config.toml
depths = [2, 4, 2]
init = "small_normal"
learning_rate = 0.0032
epochs = 72.6
warmup_steps = 1400
Rows from block 3, named by matrix and row number. Each number is 500 + 50 x the weight over its row's rms, rounded and kept within 0 to 999. All counts start at 0. Numbers have three digits each. After the name is the row's rms in percent of the matrix's.
# b510: branch 3 first 3x3 conv (model.blocks.3.b5.1.0.weight, 64x32x3x3), inputs 11-21, a 3x3 kernel for each
b510.0 096:449453459538509549551536553482481428405528513509477455390434515479458469566543451579487566549488519454478548607520429438477577414386512493460456522599447434532545528403501523497459487564474490511591472465490440587579497487558593562502421401537481417432539540520495560436451570530402462555507431403
b510.1 099:540507481454443486479419443442463560520523510492481522470490424486496517406456531509520491583431471519397493433497497476517430478522506503525459569468499594394430478526402518485486440533487460449488428478522493436485456465486383455533517410453476551567536486480485435534467407482454505511479497482
b510.2 100:464482456424383480528522570515577470466439467429502421318416497379505529476500491434417539578497527510426556493470468576539514440398506558524505425511480484537514556416461434517526432533427506543573505469472552493523389534537489494515522499531519489463454518537511557495450515531541536429425403391
b510.3 098:542500466513519529529375494463529520442461447489546503511493514466524494403383356511496474470450524578530484420440446476503491480519475522506460486446487440580529536511457529445518491574520437455482506338374530500509468452487488559506491496526561577573479487504424410457461425471528602486406412472
b510.4 100:446499491472523517443552485469500481512453542517446458507505534473510538499516536560445469439497457498513439470534425318496479418547537465446453561478504542450527550407557542437489480451465534467511549493441518522541554522460511596475455565500486505450535498560553481539493530533445472570442490574
b510.5 101:474541423496495553540407490461556423390520438488519479443444516451506518485511489539443590491455397401506565499438443486535537546555596547501528455494467480527458511386414527372450542521596519559537450389532542499488545561524507433533456522555523489502443446452446571443454502485523495584530532490
b510.6 105:423540485446548500512497502437410493498430548381513519524525484555550499575494506436480538507447544550519510485420577427407502408434517491510561480439540412533523546453504532512444507516418475545480382444455470413516508522507458455590480471540463525460452418544433461492429442443505477418428400417
b510.7 097:549406419537563522470515560432481581427437485463504516487498503516489451558540480540548478468441454416416429581565567344453541355409402465447497482512547410467515504541510529489434511418460489463515519569492405438545475461436482466525428478429411545613526486479490517488558533618452430510460483499
b510.8 103:540479541527488517485581579488462506513547487466475467503558516466429541459449513461575495514456461517502476525512535436457426471440386479481496499532460467408492331525501557478462492400479566416333494519500500458459532522495395502486416531484416448503514560492496448437602474489515479520497526556
b510.9 099:404558584404546549450525495509515498532478477545440448558477495490507546475537513554545496487477600463541511443467493469450492430443485429551441541478442520478412506605481578493446509498405499463453426445549419542574482518456494502323447471497454536505563509483511449456466507523502538545475543529
b510.10 096:495492469538433466463512506440510478441529417454498550461481466468506482541547552609568460551472531562513578553542488418450523499429556449501501455575493361462436377419511392523583445523442528506579533527482475497540472475494520474524604424443427540510551558491432432463410394443430487552512555592
b510.11 098:366450484461429554507517482600573528512384456398484376408455478440507460601577567393405478542486520566461598514498476544521521552462492587518451431512529459516484481444474377529549353567572471448544467506424563542517396479465495525549565486541540535475525498465475481424487571471470482456484562467
b510.12 099:446374413502460537488534485456588545531510458486530347524478523517442449490512471448500427604572502553469566411456472545528503488380420536481479472555491444546508516522462414579473486444506477462530566554551517558529403495515382541618526598489425469529406540482530590492484513481584440475440524464
b510.13 098:475552539470480531412423497474458451468446482529592536545528545534441471575452527540558417469562514518426506481516472494424473517522549514489440426533520536526478463427470434498438559556473535434440475532470456426485492496544539554427473489429460542529416448495596605542421422499533461518523506511
b510.14 099:564533461492491471395432407527513566478512526389507526503507503540485530508529560435492491466461472503492472489405374548473425510472474561515509435509423558573463532540455487535432581500417579594489456444459576514491433419529483486474529609484480461545478483496494543506501444461545492491459474551
b510.15 100:582532463510483434478462508430467588531460499541532551560516526523461469456455446461618494516461476462493528441533563455548469486552488521556600523450550473434429571553482487486511436467495558458462500527548543506534551495438509449506474535498462508570559459498536509470391415438519527523486545575
b510.16 096:506466467554481396456489480462340563429561521511470490471487430550516439493580561577549446536460450512474512542543486513483455511470425532498521522573568533476533485525495434503560470586603531525493558457507540475489583489544518488464433499449451422505473487500516509586498483424543537491508399473
b510.17 102:419545541469485546542405582487505419521409561523501507499484509477528492522515507644535510540507480512560541485518492489524479533486490522507493513491590423515526612478488495518547365496432516581616447507508470435445441551583502435454442432452389485490504506560494496526371463462481506482526494461
b510.18 101:482563584438506489439493462540411523514394447502435408468473474509502452517490560504441519435538549534515452480452534423473547485445517535604556427482524380412473496558514492506570463460588548508453443517548496568496488607481498466501520544546505451463503477473480436435570415434560521388529461500
b510.19 099:527523483415471430539443509472497496465560515459441499465460414413528513455516506551547484578464508510497457520522553468398406529507467505562521488563523516388469486525442489464446381485494503377464452543537501474476483457550525536528473426441382480475462552478450400491501502473423499405463479468
b510.20 098:470484541530476489430501561509529406507518489476431478397490490466451490494486510608571496495393533513587448582591503479470436404446474499444423548645550470383405473475507521570476506535435575501486556506479478391483529551484502473453474499377502434372634525534514486453496478479527528404491518536
b510.21 095:480522566452483559518440546442423560466542535508517414501549397561459446446455491456518523456500510532479549474526511499521513492451542511444529498538470523543419460435537500609413491464462553546495508532364520431460530520542477546497531523464502442487545501524510487415545532432563426495441493565
b510.22 099:490518505503521534494470530540510496441601424497492432505469403483486472502544502437467578464440592482497488508495470519499394520455434534483592427515508495473496459518544426418568499499563485522551538447603536442522505395581515491503483506483529459386483569378478403462522511368462469421530493504
b510.23 099:418416416559498461532589559485429462589515494481482466480490535511505537484446491475513503403468503545472515435481477532496497517514503441455386525519538495455454497453460535579579526506583486521548487516471430490529518478391463501554510481465470506497415464495557545498462479408471442463372444508
b510.24 097:473493575558522565458498490514503489486459471497530554509498491556470502576520497499575530418525504512469505457556483422444446573544503512459442539498514490514539589553489547526431469537558470524577414582449448462425548519497472469438364486413524558524539551462470426494467451458460487447512521533
b510.25 097:597428419442464599450468520400564529538560475453513577587499417499444402446536501585629513541469542558501478505550493407521514473516588434556558526464427465508481497528501463437503505434535463522618535492467550517470550414565517528502491520485434493443561484514461514537495480497443458488391505522
b510.26 100:562493478397525480469494462481442489571531483501492509573578499562488492494550472404527558478542507510430519518585544456445518410564485339465536537583501521449452398536512510486508467430506411380490475547531499463515500441446482523555467473531453380468620546477528474504587527510445416439489422403
b510.27 099:502443488457506537482418487450537406542514476544539548485426421388523486420481476539495537464466520444505511425489530432508487427556487499541416563506493521486534611427422594451466553464466445566577397499544448496523432523568515451524433515530464527444595530499530506552398457519402528507440491493
b510.28 102:526500508551386546536517447464424525571511493474478495464485478445486518393374428476537482431502498479376450391508485478502480569556559500460534528553499415399504480527443483500395447491406457438491470505417444463518539484441483563466465492535506508576589504534511516502549444419542519504530552601
b510.29 103:457416441484481412507531483454527454430547435499544496464471565422526504417481494533524616452409513432465342490499528516477515493439494504537555506426470451434443443483545444385464474427547534563595519477544442439536495513498520441544550507535534522445525492446408467435526480501513502504479471539
b510.30 102:455547515533406392446493506443422340452512544541518442485556640532565512524531485511538490471452424483471449460529499513494491485442520492438445455543547473456419473476480502549504514535578517445541494495538511480539541512437477531516474531425505509436438536566578567488504565546497465448522578570
b510.31 099:448530564506375519566539413494453542421583526464520451489545518537497495559468513525548439450492496524561530533493485422518473359500616475483511509560458504566459404470508539490496493517505502559471482402480503551550495512578533515313411486525487425465528560492463429474519534508523459554457480505
b510.32 100:491528534526536533497473483516388556544440509521461464501540603524491490489422486415452474522521506460456505493470453522421529549427426435467535465507538449448517545526510455536424456512449443457477454515475490540529554424364562452500571474600563464589504416517414442515511572448508493425555484506
b510.33 101:420501591513567538534533442420507518503506450423403542511510495531477520584532489473440507512500554449527471380435440398481530505462452420398387443519420437475525491429504544496531426521558477428457563518481452436432449552446404550472334433459463490487526482507476519567481521552461534516555473449
b510.34 101:584496456508466464545478542415333543437450492478589465540418474477438448478441422455498471494562480452531491493517453487513522520514487479455481559490460443540496480404537485496553488507468522458423505474397417507429498404410576559445519403496509427505383466497466527460469426463527473426599497511
b510.35 098:411545473398512505403558534548503467441449487528563521477449526545502532569475512564436522519434524527420488450489434463506439378436449422390484382468557434467524456515614498494540535476434439440494498449585499496552547388483547445478520427405478491470493522514568486511563546523535458456496463501
b510.36 101:453451414612446459548534461489557535384466516411511525486426431552426438568483360535517618529519508564501535559512493403552511423414535536570568487609478490615564500511432487516485512515517541532508555489505430505532472596570524534525502467483504519494555536516487580492503526554372498502377407458
b510.37 102:502522544476510452483460508502507494513528397452507501528516473515523519591482431463486475479451557453471541486434437515526557473465557444482504449421497514594572480460475528453575554552486559470511441466422475538546492557480480431477492555558471493494529515489507641498448476513525546510474401446
b510.38 099:454499565369489558506534458492394504535415533566522498497501539450495587426488527495420485477457484458564492510467472494521516444546491472501519631448512604426484437508447508496448536540515398512612552523399516425492503507478533503510473543494560458502524469530523452464511535524478536506464459482
b510.39 099:411468385549451502515515548430554528467474474485370444469444527535446563547499468518499515550452461444473482535468466475509488430474459518495492482498521468570547496468496539475487459455543488546511610470464521517488432518516486484542442461474508513524547506562477446432477491510409513464469429443
b510.40 101:478430381504478488534550512468484506535567495455459455552542558528445501477442460414455478471510539514566564440373424447478500439506526500499485557527427439448461480534494485511456461456491454491385432458494559552510463461493453479575446519543448498516439498473421474457449490385486537449445473420
b510.41 103:544586444483578513421447490475498535410436433545461510473406491483471523451470520487489500496545551452508518477435430461524533506468443549494432540447434535516523512494497521458538519434499449479466517396372495536497530466525543495496506488520499478456403472414459446496464434415479460415573528440
b510.42 098:458487390494517558481447519540437512521456522516470514367490551399503588439472549577510510532409376542430464523511502574510517548506479553479451516491424555539513485465411442492381467445477441515569430555515406517433462546584413481480524481425541490435524494498473488538409465492413498554410534553
b510.43 100:597536573535509527480468489383428481409484535537458465506497530572531512513431424463551493499493435511589533452439471522518536446539577429519541405472488613561505431509525533484484529489503517570446455400470614535527433566498480486353400527573474558488525505520588481499509539520503437572469479559
b510.44 103:423395519478440591529587494533511487501511517413463466391383455464500560553541536469481530475529527502457481557448452525512500446430401471500479489513431514474485422497541517537497512441460598524435562420409522485467456473499507471479471462472524446491556582511539497504538508537467507475440437386
b510.45 100:433456555507537552466497498447460637418438542405497530507462500515516482470502551425434463485491502526519514514529441533487384542525410454466536405400493414463522478537531434509507517510493533521470526547423483454483555524410500461413541513453514443563436467523433489504553554396546468465491488544
b510.46 097:558492498495453512436455468603539521568495458439416415412507558420509552422524566475422552501570541454473461483442490488501489566455450538549412488523480356465497559588496486575476389437420457497529499552519474536530521469517505475512464588572492451473464468475477528484512449500491454512509499509
b510.47 100:530430513451450524553527572411526482572527478468459535500545499485422333446487448507672421552455512481535600533489405464486436453454476432570522567531539534459515510536555551517569565524437479452551482531507469502520507449466518481536393439452487501468524445479482519567474420423464515462458496479
b510.48 101:502506404513514505493507488533536555507505481442503504418556532384483570463499559459358408497369492522572500558499511586462484475515524481441482460498504577426507450457398455495468500443402530503516514522500477421553493482476524465413592452412479430503475559521524546513510506546516500490452447518
b510.49 098:485453465536500470440578483488408513502425569503419510502526433559474434568559467532544517422534553533555516519534520398421623436384578410534514522548502436491531512494464440546387454517473479494538458536419355561558510518468447499415500390542503431490484535546472409466449525606455481532482468465
b510.50 101:499419532500486397499482368452507512487445480521471426482569562454504479433507499533560502542518498423515514461544513513450449476520532503500479515519506544470490429520584499543539456478551520425501497539486513465430469520357542481499561525539406437480483449407505444483484470436531473549540535477
b510.51 102:524592486469500496481375445346425444406380467493513526436420554521541531421476505534516492550571553418472484502470512483478501522484492581540551532486562440524493477542460479451516541517544422392462509440493484526569502463531545520508484446425456413453397418496515537455482450494485477422557521510
b510.52 099:405511503501492488440536519525413351579475483562476483462490407414457515444500548450470567431517541472424460464532498554478452437399512554530507516515495493440480535410455561488428537479495442440546529533493515539496548495435413572602488455517555539470529501452540426426545502450551503532454494513
b510.53 099:414428574460481517510442533583525472572423519457518575436426462339485511432523499579507415514422494556477483507479482470444489503510447521571439510423426517472450517617498489538450458444490451483518479569476612522541438457530425506495522528536593518493559470512439498502492435534481522547489511455
b510.54 101:534528557525544485486475553543560459508465459567487530380444502344474511418430517542476453466522551513488535570496502486476467433502438533471510535454491503488558531487541493482543477543457515516543432487451403539512475480509497428485464444494555555408496509510504451534456524549438493486414477562
b510.55 100:445503593466490591477578539537463520481500508465467450521440503497502559439503544405408529520519528558441487497510433484440493519449480508502465501510476422520523519537447581596454515531511567528464584533498506524432437459556500566466519518437425414544484582445477471480514433486526435509474451472
b510.56 099:430455444517496503577575455525566532517490472385468608513532506429505467494509508387413427566491473489451487434470454425504473505521508467505506570520487438514494470449521551539564469511540450473521553508493575538438431400466433503549510543508504583571528520528377423522478442415450495537536538484
b510.57 101:497501542483462509525479441491483473515510473467452416439479467425517417439506533554517520480489526458419599516513512520509564563478619445396465488489477539527451483441519458550524530552522545491530508497537498555572525477393512516527503521606491461433515437432483440432524508516530456544531547537
b510.58 105:464426468433486515395376489479532498552496475473404438426528572456465531487495534496574533486520444436473569479488543516553498480512527503506462509502513551530504468486563509516518518513620503517589381528518433486516534489432541496530492560523461478459526465460496372467448447516481454550492574550
b510.59 106:465427531472466589528537580548503526523467495446509475380503484386431502423475513536484545521543508479455504485498480524440407523509447533497511496499523490517468504522520497521433535434477503479419479475441504546431548482439499480526534550466484469561357530531495545455565515371539469320552443381
b510.60 103:527540521545526503551503439497480490549412441480489531538499498530486487560516491504456488449512507513522501473467474450508438486520442547531488522451477450484409561500514498494475483472466531501486444469500504525484437447497501491498468459503503544538554350465451453514474448442382514408432496426
b510.61 099:463562558604568514594435591604507484473509542526482581516507487475504518540510425429597482512438536504550561446454543376420546521471548502489514577505538478473590513521650513387565430552478414531454382494442432482530473472490468408397386440530555541401570567523442547552495557521470524423538425459
b510.62 102:502510520452493517515463538442500557497440513564532480364337504407420469483401397526484527525478511467534483598523518556596448442535480517540448570401460564547463489365471487433488557506496507537485501451533487488498494552519526444576476542430424457474443394498508438429512499513430441473383426529
b510.63 100:453497461424391527475472515424443357531580514492470458516479439485483406399449440480479457595420486491541522540514468545519419480401438455457442445565551512506408482442446419535479501595443529484458513507464578474468466512524510507523528536412425480464437480498507539507499520513578563462567507450